A small self-supervised image encoder, trained from scratch: activation geglu, 195000 training examples.
Rows from block 11 of a small self-supervised image encoder, named by matrix and row number. Rows with one number belong to one neuron. Each number is 128 + 32 x the weight over its row's rms, rounded and kept within 0 to 255. All counts start at 0. Numbers have three digits each.
After each neuron's rows are labels from the 100 images, of 14976, where the neuron reaches its largest size: "strongest on" is what is common among them; "colour at peak" is the nearest of a few named colours to the mean colour under the peak. Only what is clearly more common there than usual is listed. The data: procedural textures in two colours, tilted and lit. In brackets: how many of the 100, against the usual share in percent.
# gate: MLP gate (model.blocks.11.mlp.gate.weight, 512x128), inputs 0-127
# fc1: MLP up (model.blocks.11.mlp.fc1.weight, 512x128), inputs 0-127
# fc2: MLP down (model.blocks.11.mlp.fc2.weight, 128x512, transposed), outputs 0-127

gate.150:084116140165091119093122112130140186131165083099145192137143190129095097137133081183180137156140162117200130158121022118177136060110125119157132090083157124121140104110148151112133109143073133066125089102140129105143094080174097137066117099145050152103133130179143109137119138105105095181149155130166087130123110121157173135139093179128153176123159077125108159186168123138135131119108
fc1.150:102091082091171133116162134055168140178196126128146099062155129150140180154163180147139093117177122080135095124150121097117125113139102135147122129088107131145082138131127120098157069129097210090130124132089137107186111093096180113146069133160134128106082150170150125112141087120197160171119136134126104163133134109161146139173084110069196106099148107135115193170177097110139128061135
fc2.150:087103124097140132136115106127125128141133107103142119098098056147104105091112157133122106090110124087097146092105142139137081115095151055173090091147096153180128130174166169102110171098146141127104104177152113163101096137178135128167136109139185142119108176138176039119164106086202066164127090200178099134121134135218141097124117124164160114173153091131140172162115085083111173111130
strongest on: yellow (76 vs 16.9); black (69 vs 17.2); ground colour: yellow (57 vs 8.4); pattern colour: black (53 vs 8.5)
colour at peak: yellow (35 vs 4.9)

gate.80:128149114164184127155193161128181127138112150126140138085148142111140082194099144144129128118121142111154107144108049193098103129131093117150146078116103102099105108157148122196134156146138196094095140165129069115116087114089178082089108107142143098133185147087096152123140068090073121196121078149121156162027130084136121163101091149113137175125134123144120177112127102099171145133085
fc1.80:119125129191160086072134131077114135135131139189103101099157125098145084149104149139096143156110148118127166129145100116121036125188076136118141129136157131129046135096111103150137120154131171080148113166113118154049115144186180148113104184140100127090160150156136139099122136139080140146212124085142106107086192082129102154099113161143147138116184108101140145162156128154164176042092
fc2.80:166087114098126132177128107116152112147160205144126102151131100104122099104146184123119126108107112065110136149153141113117124116136148076136112103128149148203120163194107166092156164110173140140150052167143097040078092186118177153092142110155178105140100140134098141172073112164160029123136134159122122163126161119101152081129097154115154158139103110065126134105093095184133160099093
strongest on: blue (100 vs 16.5); ground colour: blue (66 vs 8.3); purple (54 vs 16.6); pattern colour: blue (34 vs 8.2)
colour at peak: blue (63 vs 6.9); purple (30 vs 7.6)

gate.478:145091086125088121181117151123085061155156151131096136137144142133077079171093142138183124119101119109147072137180113154196083151113104157134169119106120132142152152101108138102134130114090120158165144150095119082060167146097084170038194158204181148146110137169161169113178113126094181130172098162103102135110113150136142107155111198139152156125118138130110136096111137081107146055131
fc1.478:142172158117120123067095133186138187071156171121131112097096143084173105113133120122096148140134102113131160120192128072104142120159138148163125161122123078062090063153129130163139128140103083153076090121154160093081148104148168136124096066172077172164174145081108126091191105116095149149173164134198117078105133160109174161182178155155122098148111145122176162118102144132158102116146
fc2.478:159146082120127112153128116171117117119063086193134142137157116180108128107136120083188141067092121120166150159119091149132137106122149164167075192133082170113062105098104078084092137190154106150163171132092190089138140105158155126134093142167055089133110090111120149086146129118108163151107155163178150116119163211130112152132106102148143115082182162126137087144176126117168166126084
strongest on: yellow (99 vs 16.9); orange (99 vs 17.1); ground colour: yellow (54 vs 8.4); pattern colour: orange (54 vs 8.8)
colour at peak: orange (73 vs 7.5)

gate.291:111092063109103159144140061120111130087125119125124076139119090181121153049187139107147123141104171122166109157117060170154128147144102154157136164118086051146148108152119083131133125157121129111129166099111106178149143082133159160063160115127147123188127156101127159108145223107131138086162126104085146148154076111135109127083105160091094145139159173203120078114187155119133150077131
fc1.291:132164095214129149140114088140120141064110186129092080112153142125134129056161079111113112111109199154179148184114083137155111114132116151162079130106118131083078130148140146068106134079116117162182152139167140167160090070138129094169052119136148112131131133088107170150107132046153084143125142113114144133113164063047126142084118090116107108116174106126134158111136092136129171152145
fc2.291:158133057122101130156164169125164126141157148136127115139162103111114105103153104183131104062101138067113146118172089157130143150148185043114098107122142122179116085109135145098120089189129154155201126130065133123134097128152161166100128110102155132105070105090104144090074125209151051162127091091095118116127138126144109114126109139156120150146173151056084104128211141150172149127095
strongest on: crumpled (71 vs 39.7); purple (45 vs 16.6); green (43 vs 16.8); blue (37 vs 16.5)
colour at peak: blue (29 vs 6.9)

gate.450:100119148085036123191163078111124134106133140124099144139122144116094171165116134165106132148137145132091132152123095135146140159159109131132161150100107127176137135166103122148117171148161103101128085103113124104160223155077138143052166130028157156102124162160123122149139112048137143183133117146128109151156027141095094060104116136069124188093159113154151106109173131142126138141118
fc1.450:122077142151101098117136081125112088152123109129165179120172196153167088174070133184100174102130153123112108151094138111174098086121122083112094103084118107146132136108135113158160122105102118208159108147122142126100138130169139186140145193141138096056086174173139141093130044152120111154146124163151097112163114136096149107131098133118142165064165088104108189147122080167117098093203
fc2.450:092128103164142160175144134076182145166163162080129127145145107143063084144078137162103177107094125109064076138085127163164082208108124100164087148112128091145153133120114163130102152075100131191132139130099125163158076116090149212117116123147118128136127165140145145104146077139068062127101095127173091116115185120164146115161135194156098145088128139085083145144145124171084131139153
strongest on: yellow (82 vs 16.9); orange (81 vs 17.1); ground colour: yellow (46 vs 8.4); pattern colour: orange (45 vs 8.8)
colour at peak: orange (49 vs 7.5); yellow (32 vs 4.9)

gate.213:136085128065094103152128123155046095119146068123130146129129136129114152161078075135115177133098148152126100133124098096170107157157092110125131137124136121188113154125166131151089108107107162139149187063145106160116231154137132134091136152146162177179067135157181159070226094140097156092160143120133103102115096134120135087082174156089176142091160148166130131131163104146103121099155
fc1.213:123106131095062137203115106049073123108177127121134173128159144095098119143121103140121192171169110134160123132117136095139150124135085105139111117080135150189116126165135133153141096126163162096179095169154138137111104175125143131136119171088137129059093093212101152092151104104122121112139071232138142151155103125109102062157114140141169135093196066114124126119168103132145133083166
fc2.213:083117078107155187170121171062129081139178184126142092135114149135123145151104131183076201119153143149092125096179169130171111149125096059175126133061114151118143131175129117159136174080172126137154130115090109090086086154137122117123142097137144163097106153160133119143109098157141111122163072129051135148110117092130222077148140086150119151157125069084106157134131084111156085138116
strongest on: yellow (82 vs 16.9); orange (79 vs 17.1); ground colour: orange (41 vs 8.3); ground colour: yellow (41 vs 8.4)
colour at peak: orange (45 vs 7.5); yellow (35 vs 4.9)

gate.198:167123106125088162157255073109111150088089164115144175142133141111101190101123086148210142139107141126143110162099101124141145124117106146139128107129116127181144127077133114100145075140120157108061123099144095111134183111072147154150137123130150143070171178151107190123121131128118136170141215130146144128188111060133106112116145113094094143106127134120115103119173092148126183068106
fc1.198:102185079087126167115116117088152147163122132111124139116135177147174177134140138161123112104109155176156157129180094134154060099107111144111164157150068107188110142119104090203147072128091147070133129134084048140117094176113168086058139143148121161131109068116126086124121188101080107171141116140184120144177114145149125118155094129165149147160171161091107093164185117115077136126112
fc2.198:095105155073222094148132134083151126149151171086168160103123155140126144110118166132120126089096193084150111123131165061112123066090107131142126100169166098192172083138083163123149177150082141148098137081102138146071103200129130097098091097127126136150094094115134105135181080126150156113169140169104126120129107117206140108185148084157152093137133118166143179130133079162092114118103
strongest on: crumpled (73 vs 39.7); pink (65 vs 16.4); ground colour: pink (45 vs 8.3)
colour at peak: pink (36 vs 9.7)

gate.317:099148122176114102194071074066167120137125161109155156128083162086141135100069091199111181148067136121156137154142125118165111112110163156131123155113114098150099134172181109111143111113134099145117134103172148114145103108095132130124132147165037163155108137163158168116115063101117055101155099070152117133198113076082150119081137157102140137147140110143184166113184074107136115114092
fc1.317:143095084159110151133188181195137088111091171154124085134140123085169088124105053106053145154103157124060132079153129154203126191132094098157114115147138111139168141166107167115123150102119136158130140127098078147157163109123113143155119152122143107175199142167073169159086131142100133135165077090116119171068107090132150113121113173121111141122165161117111070078094084148105130175133
fc2.317:171154162177054097136141134169153153129106167138149154123146126088141094179122153078147165156115057142095070183158106134174124143095098103153185176129157153154114161160106111089099143146108127176129170139072140168132107101155187157115159097123060090117123176126099132076110103160144064136157102123121101133180170156065177121133154156118109083122117100148126101074158124144073099081109
strongest on: blue (91 vs 16.5); teal (71 vs 16.2); ground colour: blue (69 vs 8.3); pattern colour: teal (48 vs 8)
colour at peak: blue (69 vs 6.9)

gate.61:099141138170078094115129171176135090120133138119184144134128101100159095144091135111056184179088119104066165115115101100135084134069114142113123125107098082086121105158123121119134155109086144195180122120166165150128181142131127086155083123162098130121157132154167166145164039145157092077151145111098200097127141106081161109099102111112167140104129090119174075160118060109173137175141
fc1.61:091136127077140114103131115131143142109157115118184127131092087172142185097162168102113122193132146141184102122093149080112198118111156166111144165177074093073152131112095145106219153195117155142138133116113169117167113144136152133084142100118127110088101104074167103087150109117161143045124110105101146091089157222133084136135184121088111148124077150104149127162100147126106144077137
fc2.61:076087185131216102082137139129123101153093127172110076124114174168115127135117095152120090049172165161162146100143143154101135121122137139096082103181134079134116087069101142140128146173126110112116157133074140098147078122107114114086105171151127113148122183103160100137123130168123163097130094076189104125105130132245103154143127152167111128119142148075156177171132190107161111132145
strongest on: blue (97 vs 16.5); white (57 vs 16.8); ground colour: blue (54 vs 8.3); pattern colour: blue (43 vs 8.2)
colour at peak: blue (35 vs 6.9)

gate.7:110165142081140187126144133158090123072163120172073084166147113148143111082117054115135130072098152139072133114131122164134105156175103185110094156103100087166160060147098161119134165151058194146099180121114158146136099136105130086125127135098118166179147169141136110122198096103104155151158138120146139145148176186163093078161137147110131117116150094108139094156107153079046146096116
fc1.7:151132146103089172139156125101129109126164114128062089149161132128113168135104040123133109122104147162161098121150123153174133127161105203075087140125119116130101065170073155126094133107105148114119156097115118134122136116103100149154168156094098120146156098135079124158134107059068141148123113174193043174164139095111063128168150147119181129111138165058156074104181100188117136152145
fc2.7:143169116119129107122043153162105153170153136126152050114061142128127160157114122118111141101095078087108163206157136040105139130114111139135188114153151117111136116158170131126142161083138112125140116128131199105111129074147138101139145152089075149136075130120171116063141076168126143101154198125108119153143155124074160059137118116128089109169161159103131087112096191119193146159115
strongest on: ground colour: black (49 vs 8.8); brick (30 vs 3.2); labyrinth (27 vs 3); pattern: cracked (27 vs 3.1)
colour at peak: brown (39 vs 18)

gate.200:100125146079072112182134104111132118157194135114119126103125138091098175158139122154095147124069119193086108153058080149154170125128121153139197179082076094170133135208123168177169126123108145112188145113152122109106182121061138130131137159086119110106079170133165128160149098076136131143111122115127103087126029156096154110159148061140120172107138104156138137103175136135114138134119
fc1.200:150165110104123184126090109064141131122146157096162078118091144133132156131182121110179151134102108107114166104110059164112174121122139158146148165105089116184131106136162099105138081132166107028082120097134092113147109140102098127110097108085128162115190125096127101130133206125095169139184098134092111170101130124142196173143193094131128138168102096127131147084142147068174139173061
fc2.200:161126151101104117086120117204139134139098158187144112155115127115151132118156135063129065164123111233138191107135107110111163080150127164094171142116158170124075124135119078043156094191106125099149133144098113143138144116145140081152160154141150080096114084096115125117097184112140159155190135086130164154091135109086070126081135065122158131127139151168173072132111128082146146114148
strongest on: yellow (53 vs 16.9); orange (52 vs 17.1); red (48 vs 16.3); ground colour: red (41 vs 8.3)
colour at peak: orange (37 vs 7.5)

gate.100:139087107086089118058095163149114096078162115143153132123142195122101122122113126173160139204078101140115122090155096116141168130140088149148151078133136119144082132107130139084163222158115112159126128131171148090116152132132125176074183129097123153162108187172198150147102085131143173120117126135164113124136127218139139068081122158142157155090128140169126167184132135134094084069108
fc1.100:084075143079091083108177110155120118169162089078097177097149129089157132153098110120162174113196095105099147148144183100137142183170102127119108127076099141148165138190155156199177170115164102106143140117132130110109168120150145112125124089179102117170090150190117144123126094063095130109103117173186084157077125077119123142200144129105147126122156114093112116138098106147098136110205
fc2.100:075157114145156083156154153174080076105138125144160130135161111108165087135097180151116149007120187129133104145070181205164147171110150095114089172142135097117126153137152091149109139079118137187153125149150176154080107161116130135164087125139138127105098150132113110103144138119126139147092117129125080073138125119209158115099097162155137133121141044096060145159140131126134070139131
strongest on: yellow (95 vs 16.9); ground colour: yellow (67 vs 8.4); pink (62 vs 16.4); pattern colour: pink (40 vs 8)
colour at peak: yellow (44 vs 4.9)

gate.196:161108127110131110065128084109119127102108152106139135122142117165122148166116178155165188103131149107112181104120107124154124129140125141141134122134132188140104030090200106118181133211155135169056100096119112082120119083143168198125106132157093143146126120141157179063144113164132157153115149170062102132150125104102177131153156104057161156120102123101082160055144106098126080146152
fc1.196:118121150183120073126112059151176117158106147139130102092093038099144117154109154113164139069131126082084164172095134158112152169192149150131085157098076153113148138133133122141104157113136108179089123120162092095150167123174214111174065136109090120133132140114096130120106127154135176132115126118123150103142146055094181055125110121104087119080137153105170065141098108148187123169129
fc2.196:088170103144100196173132130082103137126155161087150170177178106115111115151170114102098118080143120175073077119141141099170205127160123126113102135102128165100179143146129157130148111146066107142178127141097110114149150161094117160122177087096137098138183160108117119148130155075067086127138047105105146123070084112110140106108197129117136121102202178092118086109176105144181118115121
strongest on: yellow (90 vs 16.9); pink (70 vs 16.4); pattern colour: yellow (61 vs 8.5); ground colour: pink (55 vs 8.3)
colour at peak: yellow (34 vs 4.9)

gate.129:115115099119116170137114120148068123106116098103093118111160113104129163078191106146128112083088147168115131098158098051179187144166114132130132119058137146096093142110142065114092153136121135205159129129123170133079176122179123120080180118127166119164111175169122171090179056094104149102129137102108145190118113102100171106155166156101115164092115149173138166113146165116108125047158
fc1.129:140128138194157165166116184149148136096099131142090129130089060100095123084147151156152087117064139127152136136130131115137103146110135120150128131165117082168200064128140057182150151097144080161127106152130098165149127124174138128162172133078159085171149188085147085094182156134117082151104142129074086109131083099098121146192121131149081110099088182159080104163118181117101164125092
fc2.129:155147161129127194093121095111137151146114129181119100161092149185114119145053124145139108164115151134056143158145102159145098168147142143097175135136085166120109130146151089141123147116103119165087106103126110189155159175105121049137170106104121111105152172092154142144181178131117141133154126084167108153123148142063085078128087088058139193077110069156173055115119118116091162102158
strongest on: crumpled (69 vs 39.7); yellow (59 vs 16.9); green (43 vs 16.8); pattern colour: yellow (32 vs 8.5)
colour at peak: yellow (29 vs 4.9)